Weights of a small class-conditioned image diffusion model.
Model: 1.81M parameters, 32-pixel images, arch uvit, norm layernorm, activation quick_gelu, patch size [4, 4], layers 6, width 160.
Data: 90422 training examples, 133.6 epochs.
Rows from block 3, named by matrix and row number. Rows with one number belong to one attention dimension. Each number is 200 + 40 x the weight over the matrix's rms, rounded and kept within 0 to 999. All counts start at 0.
# v: attention value (model.blocks.3.attn.v.weight, 160x160), inputs 0-159
# proj: attention output (model.blocks.3.attn.proj.weight, 160x160, transposed), outputs 0-159
v.35,137,137,195,115,194,192,148,182,179,167,146,230,138,185,196,185,194,238,219,278,219,262,254,207,228,148,229,211,213,162,173,203,157,111,204,196,192,219,234,210,159,193,160,161,209,153,278,201,206,169,158,226,196,247,160,186,206,204,210,133,182,198,186,237,260,207,244,201,247,215,169,173,178,221,194,230,222,201,203,229,193,218,233,230,178,245,131,258,164,184,186,185,195,142,197,227,245,219,189,195,200,127,184,162,210,229,243,177,158,180,354,203,232,196,172,215,185,193,191,140,200,146,272,185,191,179,143,183,212,181,201,247,180,211,241,214,200,201,237,171,152,182,235,174,254,173,158,159,198,212,179,192,156,183,187,266,143,186,211,211
proj.35,182,245,152,194,192,202,199,235,204,209,186,173,224,145,180,189,233,179,197,252,216,150,259,202,186,218,173,176,231,207,275,214,171,283,189,204,150,164,239,195,202,208,233,200,186,217,145,170,163,135,245,146,217,182,247,216,233,297,233,198,229,229,180,160,191,196,181,127,165,158,229,188,238,118,211,154,224,206,159,185,207,210,161,203,230,180,281,239,212,199,217,141,147,226,157,185,209,204,275,258,182,196,126,219,219,138,193,235,229,196,183,210,207,159,205,185,166,183,148,244,130,253,175,219,174,155,259,213,219,263,227,214,209,237,225,156,261,186,206,227,186,171,230,191,245,200,187,234,153,150,167,254,241,240,254,222,190,124,192,256
v.36,229,172,195,123,150,204,180,243,129,230,196,215,173,193,172,176,216,217,166,208,165,195,230,243,168,223,224,223,190,167,218,180,197,216,227,139,173,240,184,180,263,153,170,226,144,232,90,198,192,230,180,164,170,222,189,157,166,198,187,215,191,165,217,218,170,234,265,221,228,202,158,263,211,185,276,162,116,166,260,198,213,237,232,202,184,228,205,171,160,181,203,207,219,179,154,147,176,206,194,194,232,137,147,175,264,214,229,199,172,197,237,202,215,245,205,173,206,209,254,179,206,194,268,193,229,221,213,218,182,184,138,222,197,249,180,217,234,152,213,170,179,193,245,227,235,213,170,255,118,192,197,171,129,136,173,203,199,190,269,200
proj.36,194,151,161,286,170,183,168,147,210,242,199,229,217,182,220,214,146,219,189,213,236,176,241,241,177,129,209,185,184,253,235,189,228,157,202,131,182,194,162,235,199,222,215,216,264,177,190,227,189,144,231,224,198,162,168,205,246,198,245,246,197,203,174,211,191,180,149,194,228,179,222,185,199,238,212,219,165,248,167,224,237,205,243,212,182,176,197,203,225,199,192,195,212,196,201,160,217,194,237,154,180,261,227,211,201,178,148,177,234,246,147,202,171,106,190,208,193,245,192,131,212,197,162,156,130,177,211,166,178,179,180,151,249,152,231,159,252,211,191,170,236,202,145,173,236,221,177,209,251,227,180,159,202,248,218,203,220,175,173,145
v.37,235,251,179,207,186,203,242,265,189,182,246,221,144,186,165,244,237,191,263,211,195,178,211,212,221,159,193,201,246,191,218,191,83,244,146,149,304,174,245,213,185,229,173,202,205,235,202,196,198,161,189,205,184,141,169,181,245,261,136,180,191,183,167,193,214,173,247,175,221,170,220,222,254,206,128,235,160,195,194,223,205,169,188,206,190,199,195,232,199,184,265,158,139,193,177,186,173,205,223,178,212,162,201,184,181,228,250,220,172,77,220,185,177,192,247,256,156,279,145,182,190,153,204,192,195,210,152,213,216,156,166,240,224,148,126,216,203,89,248,166,199,169,178,194,209,182,155,227,203,134,209,195,235,181,203,185,179,175,183,188
proj.37,225,157,129,181,164,202,139,242,174,199,157,193,205,199,205,202,181,238,100,189,197,187,259,164,178,216,204,192,196,238,214,168,266,176,227,228,145,213,259,145,149,261,220,194,235,179,176,189,188,169,242,166,228,155,144,238,192,218,270,190,202,220,150,199,229,230,199,224,226,186,169,199,186,200,290,165,188,271,147,203,248,142,236,270,227,169,218,230,229,247,164,258,278,233,198,255,165,166,272,185,254,277,126,198,168,166,213,243,204,273,211,250,164,141,217,200,253,173,205,176,235,240,148,259,216,163,159,173,201,209,197,214,184,165,214,250,232,248,208,201,262,184,182,226,234,217,200,242,190,219,156,162,196,182,196,166,208,217,219,240
v.38,248,210,188,223,199,179,164,192,249,266,224,229,176,224,265,137,195,152,156,173,187,222,168,166,171,207,182,192,238,198,162,151,234,158,218,216,211,180,173,160,194,194,194,213,266,218,154,196,224,188,266,170,163,203,163,170,167,219,215,120,163,161,125,167,169,195,252,190,154,239,184,170,202,196,238,167,171,164,166,178,184,194,293,153,189,283,178,181,171,234,264,222,240,181,167,229,201,148,133,152,177,162,186,154,203,235,187,209,257,120,251,257,208,188,185,227,130,207,174,187,176,197,210,192,227,159,231,169,171,212,111,221,191,224,256,185,192,171,175,250,174,190,241,154,255,213,228,190,163,182,182,205,116,167,146,193,157,155,151,240
proj.38,151,213,221,223,175,203,259,171,148,191,236,212,169,253,220,213,216,205,246,203,223,178,220,235,194,191,146,182,279,221,196,257,151,164,171,162,201,240,259,226,241,195,130,128,250,202,189,226,167,219,215,181,207,171,192,190,199,215,187,179,164,257,190,121,252,173,183,144,181,188,203,192,208,212,180,221,214,179,223,207,232,220,214,208,216,211,256,204,206,230,179,185,157,214,196,199,192,237,203,239,174,214,158,255,163,187,135,180,162,218,212,191,197,203,212,193,222,168,294,223,223,195,217,197,216,227,175,178,177,174,200,153,228,155,175,183,214,193,231,216,208,198,211,185,150,160,201,200,163,243,159,201,209,226,212,145,181,229,192,189
v.39,167,174,144,147,167,202,181,130,233,215,164,202,168,155,59,255,214,166,163,191,136,166,185,205,198,187,150,195,182,142,172,183,199,222,205,167,221,219,137,189,191,169,197,164,216,213,182,195,190,245,239,204,184,279,198,155,238,174,236,109,178,246,224,249,165,173,262,223,181,132,217,240,115,194,182,310,150,230,186,197,201,228,166,271,185,221,145,182,215,160,202,225,204,192,260,215,229,203,187,188,183,182,120,138,195,185,153,157,243,188,209,228,165,195,142,193,196,189,179,199,184,190,244,142,189,191,212,204,188,196,157,235,196,187,248,157,192,153,201,174,166,186,224,127,196,138,210,250,144,156,206,175,139,258,181,129,165,136,224,164
proj.39,179,232,249,198,247,227,178,250,133,166,257,173,280,269,293,143,202,215,259,185,230,263,221,209,170,194,194,115,208,234,233,246,156,175,212,201,171,157,103,257,167,229,129,218,252,176,235,196,215,169,216,147,212,213,223,265,217,201,153,158,178,241,194,219,209,232,140,258,197,207,234,266,219,210,104,161,191,204,270,209,198,252,138,101,97,197,139,164,168,254,155,192,245,164,220,169,142,287,156,137,253,246,180,191,209,225,132,253,159,175,202,193,143,241,220,219,165,289,240,176,204,180,206,215,256,158,142,146,212,173,157,146,186,198,137,225,174,181,189,193,178,280,280,194,180,219,264,130,211,206,162,167,189,164,169,207,174,172,237,175
v.40,163,186,171,247,206,195,242,256,204,159,192,209,223,205,214,283,191,237,185,227,174,166,255,219,235,146,228,198,205,214,250,208,201,187,150,186,148,208,125,187,250,176,207,179,175,174,121,180,194,217,211,152,126,210,135,209,227,203,206,216,249,235,235,165,133,157,141,244,201,169,209,241,335,186,249,140,164,210,240,232,176,157,178,142,178,221,164,168,194,205,228,170,170,169,220,180,162,196,219,255,187,203,183,153,197,215,163,211,232,237,206,217,204,219,174,167,212,220,200,191,110,224,204,191,205,226,173,158,181,184,199,196,166,194,141,196,214,137,184,241,203,135,221,295,214,213,168,221,192,202,192,149,186,190,148,215,280,213,159,197
proj.40,183,219,296,131,271,209,240,254,203,143,198,228,219,147,228,121,272,182,251,203,205,226,94,231,157,308,48,190,291,267,204,211,170,194,246,216,142,268,209,237,165,212,221,236,203,153,162,173,149,173,174,194,185,143,272,165,169,201,104,283,137,181,206,59,205,225,206,255,152,302,203,152,162,153,104,231,253,101,258,194,190,202,187,205,159,243,129,197,221,190,188,268,82,199,180,76,159,247,102,239,260,202,174,287,189,145,227,202,264,166,203,132,428,126,113,220,157,227,188,212,208,172,202,63,159,220,328,240,195,225,242,101,213,188,202,256,226,142,222,247,181,231,214,200,185,104,233,110,230,207,305,291,261,275,322,228,139,126,267,302
v.41,180,128,210,176,119,186,197,183,160,176,181,199,208,189,159,275,203,219,204,226,205,229,213,143,238,146,195,178,187,199,154,279,196,204,217,164,242,223,178,252,196,189,237,198,197,212,207,267,182,254,161,200,210,191,267,237,183,222,228,222,228,198,190,189,212,246,118,203,160,191,212,201,196,215,229,221,180,219,214,193,236,218,148,187,148,225,202,254,196,165,207,217,195,154,225,164,217,240,189,203,248,221,181,213,147,176,224,208,255,287,296,195,139,193,145,172,189,178,151,157,217,176,206,192,141,190,163,256,211,246,273,190,176,143,173,156,201,205,172,207,223,246,231,197,160,207,250,180,182,155,187,173,179,199,229,200,226,206,201,227
proj.41,184,235,215,228,223,206,158,168,230,133,258,213,199,212,208,199,162,201,190,182,179,241,191,192,185,238,235,211,148,140,239,175,183,217,200,240,208,212,202,221,191,227,219,172,192,247,152,166,218,224,198,174,178,185,249,166,206,147,184,194,179,188,213,223,218,140,211,190,186,236,179,236,190,168,204,201,232,214,252,257,224,158,175,182,185,224,164,171,224,238,192,177,174,208,172,154,233,187,197,268,180,197,205,212,226,176,226,222,207,168,193,182,189,209,244,202,157,144,234,197,184,198,205,210,150,149,206,229,194,221,161,178,192,215,227,207,219,198,165,211,177,221,208,237,179,155,155,166,218,185,271,236,229,205,151,194,166,145,200,174
v.42,267,170,183,238,164,162,194,173,186,189,205,150,211,158,218,181,223,139,217,218,196,190,164,180,168,237,224,168,176,217,188,229,199,140,291,181,204,110,174,157,182,193,224,173,189,201,180,265,156,192,230,145,142,162,199,194,250,202,184,205,153,224,155,157,157,208,153,210,155,244,191,199,168,151,193,179,223,201,167,181,170,193,225,267,166,136,240,211,228,205,193,241,182,256,168,232,232,195,181,166,276,218,265,200,190,212,193,192,210,251,195,204,208,131,205,270,139,155,159,225,119,182,234,197,189,167,163,213,311,298,170,78,131,178,160,189,171,206,191,262,202,202,137,208,148,231,185,226,191,216,216,149,208,198,207,156,227,200,267,255
proj.42,168,241,235,204,158,214,212,192,169,182,261,167,209,209,151,197,162,220,195,188,173,254,229,182,170,206,206,225,238,151,219,134,214,197,253,222,208,275,184,211,215,191,142,228,188,163,229,212,228,180,201,231,200,236,196,155,177,238,183,244,197,143,172,185,261,213,200,232,234,219,197,205,180,251,268,188,192,187,195,236,215,199,218,193,186,203,170,194,182,170,139,202,291,217,158,161,214,212,185,210,213,165,148,159,172,261,215,232,189,180,205,177,183,222,186,177,126,258,276,188,217,153,147,234,209,211,213,169,206,223,233,190,198,209,184,232,187,205,180,166,174,181,226,224,183,133,203,183,202,174,205,201,206,164,183,175,158,229,147,187
v.43,140,244,249,178,188,165,222,131,167,205,174,195,256,163,198,249,253,191,160,200,167,189,194,210,169,185,200,235,241,167,145,189,178,272,240,164,236,230,235,121,189,231,125,192,191,244,139,192,172,170,220,218,172,243,193,220,244,184,161,241,104,184,271,253,211,149,177,237,181,195,288,282,128,169,253,203,201,190,247,168,185,190,171,310,239,206,187,194,260,201,171,250,215,196,195,201,198,217,221,241,163,230,177,180,265,206,202,145,151,109,264,177,219,229,285,203,240,305,245,282,288,191,267,171,240,226,217,157,160,202,196,172,116,297,240,237,214,230,129,184,274,197,172,123,195,206,221,219,270,232,197,155,257,185,178,169,189,191,207,131
proj.43,209,184,177,178,152,247,208,233,191,194,203,211,154,193,188,211,210,298,220,244,185,206,214,182,258,288,226,176,174,277,207,246,157,183,214,216,219,219,127,143,230,143,208,178,216,176,276,187,264,214,179,220,219,165,128,133,166,296,152,205,202,193,252,191,185,288,256,195,130,122,238,181,288,193,169,229,217,173,211,211,116,235,171,147,185,220,169,230,176,205,194,180,210,193,220,196,252,227,128,156,225,194,293,179,238,233,99,163,190,226,197,200,182,279,268,149,243,253,220,169,156,271,166,196,232,193,173,195,183,201,160,193,167,202,158,246,212,172,197,221,214,217,213,183,144,143,244,258,133,229,223,200,122,135,188,258,222,206,215,226
v.44,256,216,158,166,217,219,185,226,154,213,232,203,218,163,153,195,190,215,248,146,184,200,240,200,185,212,216,154,232,151,199,193,242,207,198,200,173,228,199,262,174,187,210,257,203,207,214,230,273,223,192,126,259,154,190,240,175,179,178,197,226,261,269,166,194,217,139,177,233,179,265,220,219,214,198,183,203,290,260,187,149,210,201,176,164,177,248,212,176,247,240,236,144,196,186,231,200,195,213,211,229,150,240,193,231,243,201,148,233,222,168,173,202,197,225,179,220,180,171,187,174,218,218,180,156,184,145,200,224,221,294,164,233,306,163,182,214,224,202,206,177,199,252,206,232,277,161,216,241,221,228,174,197,257,178,193,230,213,238,201
proj.44,207,152,177,144,230,226,240,188,214,211,218,158,181,198,218,203,204,186,234,227,220,180,167,183,192,193,215,231,229,208,190,209,241,150,202,190,207,251,301,193,191,152,241,231,172,190,190,190,60,116,228,199,214,185,250,210,165,199,164,240,130,177,272,185,174,214,268,223,163,223,193,194,148,179,250,252,196,179,214,159,192,144,199,172,281,222,276,263,157,207,181,219,145,257,204,181,109,171,214,260,250,246,193,262,237,177,259,216,196,168,175,158,238,183,195,185,184,135,198,213,208,152,168,165,231,201,221,260,220,164,178,175,200,190,186,225,223,155,162,217,205,144,168,157,217,94,194,205,201,167,204,240,221,217,255,162,157,125,234,241